{"arch": "coatnet", "model": "segmentation model", "dataset": "made-up road signs on poles", "train_examples": 122500, "image_size": 48, "crop_scale_min": 0.8, "horizontal_flip": false, "translate": 0.06, "rotation_deg": 5, "color_jitter": 0.1, "cutout": 0.4, "num_classes": 5, "output_stride": 8, "norm": "layernorm", "norm_position": "pre", "hidden_act": "gelu", "mlp_ratio": 4, "head_dim": 32, "fused_qkv": true, "qk_norm": false, "parallel_block": false, "inner_norm": false, "moe": "top_k", "num_experts": 16, "moe_every": 2, "expert_mlp_ratio": 0.25, "experts_per_token": 1, "shared_expert": false, "patch_size": [2, 2], "depths": [5, 5, 5], "widths": [64, 128, 256], "residual_init": "zero_last", "optimizer": "adamw", "learning_rate": 0.00082, "beta1": 0.9, "beta2": 0.95, "eps": 1e-08, "max_steps": 18000, "batch_size": 128, "epochs": 18.8, "lr_schedule": "cosine", "final_lr_fraction": 0.05, "warmup_steps": 900, "weight_decay": 0.2}
Rows from block 11 of a small segmentation model, named by matrix and row number. Rows with one number within an expert belong to one neuron, the router's apart. Each number is 128 + 24 x the weight over its row's rms, rounded and kept within 0 to 255. All counts start at 0. Numbers have three digits each.
After each expert's rows are labels from the 100 images, of 14976, where the router gives the expert most weight on average: "strongest on" is what is common among them. Only what is clearly more common there than usual is listed. The data: made-up road signs on poles. In brackets: how many of the 100, against the usual share in percent.
# router: router (model.blocks.11.mlp.router.weight, 16x256), inputs 111-147
# up: expert up (model.blocks.11.mlp.up, 16x64x256), inputs 111-147
# down: expert down (model.blocks.11.mlp.down, 16x256x64, transposed), outputs 111-147

# expert 2
router.2:087123127120145120137115115084112140095095151140119122105126084109127111159103130130103090086122130193120135128
up.5:148111129119095102160147145144116108141154135157130139145129131125132118131176069104105127117139147127138085121
down.5:125143095104125122133165143119129148140161117106138122117136106141088131151116098135112144092135110116128141123
up.6:148140146166105136120129125100138125136155112074137173161138140137143167143158132172101097147077091139118109117
down.6:178098117140159140122090176180135123075171090129094140129137117139117104132131169125124131137083088118148123141
strongest on: circle sign (55 vs 19.7); triangle sign (42 vs 20.1)

# expert 0
router.0:119110137147154121128116107121126135094116144159118091103125088137138135165116147139075083098125132189106130138
up.5:154123086122137124151102145165163121127150133099112121180132127135126162110135146110137120098152091088147081107
down.5:082103136130092097154107103124160106145121169101102117155131127099136165114164089172087163139194117111144165135
up.6:143139120161108136154144135148097150117168071109121075144106173122112145127140097071149095163109137140122123150
down.6:110121122063116165141084131157128131138138170122160101117132109132100104126100155146127130082126157112118145112
strongest on: circle sign (97 vs 19.7)

# expert 1
router.1:152097115164147148137118138167114116094146133083134103113124107122098112130180087065147137168133151124141104134
up.5:125151133144120135125103132128102133147150146103102109135103126127158124113133141151161140150142112141134140158
down.5:131075168116131130099109125116125131138146121150144160099115120131118110117148121088108117113184128112152144118
up.6:127108179177122118087110124123105113113068139104109126111162099180132109135127166074099147169124083140173155114
down.6:157133103124170105113117129142168141134160148091129135158126134078102105119156106112144118120142085116139128126
strongest on: pentagon sign (66 vs 20.3)

# expert 14
router.14:107109133096153133131115121122156140106122142159125096118161114124102087161105157110110112100147143170110103164
up.5:105141135123172090091154135124150122134087154160138174130101102119107078126160141108133138110122160166115136121
down.5:181117097102156150101066144174162130138161171169139121111129158118098155120163164144119136116100103155111112131
up.6:101174116159116182123125135098108120091110118093120084135132139112109119134145078114128112146103131141109162134
down.6:138131093104126122113135106113090132129130138143162130118158124155127152147115160125166118096100169142114132104
strongest on: square sign (76 vs 20.4)

# expert 9
router.9:117153169120094096153116138125166149155164127132191168180139161130113136108158126174121168125156110065114162181
up.5:130144130124097093120125126107092134114134145117158149171142132122138102131093102135102114113130096113129166161
down.5:155149138149150143126099142160140144079162113107145095128175162148129124145104165145174142135156097107118116165
up.6:124117115096132152119144150139122139085120131135112149114113129086111090132113133144159111143121132143128150146
down.6:139162126169095116138139098105167085129145105128147136114106135115112117100133125120159085107126137168135132108
strongest on: heart (89 vs 3.4)

# expert 6
router.6:099113105122145132110109100118109152105132148148122143095122079136132132168090146134116066096114124192096135123
up.0:134090156083132118183179123137113092118165128101133145180138105138123113103165100098148108118086118102152116167
down.0:086124133140148181106097133087104163100111137154120123093123129141156133176112117155133132135145142151121174111
up.1:133128125167129178140120133078126120120116145066111170183126126144173133138131119133160108164133120111123100108
down.1:136121134121133150137115130124081120113158164153131125119126154163121134131120113162108118057123133113126170100
strongest on: hexagon sign (65 vs 19.5); struck through (63 vs 14.9)

# expert 4
router.4:116119129123148111126097102126112193075107160177112105108138090130131122145112144126091092090123113180108152152
up.5:144125128124141125106147109083117096115131150106132100124156139110157156109154061135128103127131129153139104118
down.5:080154085161147136117180143134152122136123094119113113169127138147109167120139099178095166176111133142125121107
up.6:117123152158158126127084077117145128100187138112108143160127129130141129138111096086148084173132160141114116112
down.6:127111122122164149143117082098148120150141152138144162145126123086154118110157095104115090096153145131116135111
strongest on: circle sign (99 vs 19.7)

# expert 10
router.10:127126115133142119155086109119120124126132135171098148125151105088121120117109160150102101125153155105144182091
up.5:108146115114145143070152146147148082154167132144137136139101158129110138100123136112112109144121109110121172130
down.5:093132108158137151115185134101149113125138137133144158100129150171105121147147106113133100134117119134128136162
up.6:125132139118125106134155118128123115139155119082149099152120141147101138125122088139101109148141094140120128155
down.6:102124140170133109107168122103136139160124118149139166155123121168098122174138095106094130137125127139140123164
strongest on: square sign (92 vs 20.4); struck through (33 vs 14.9)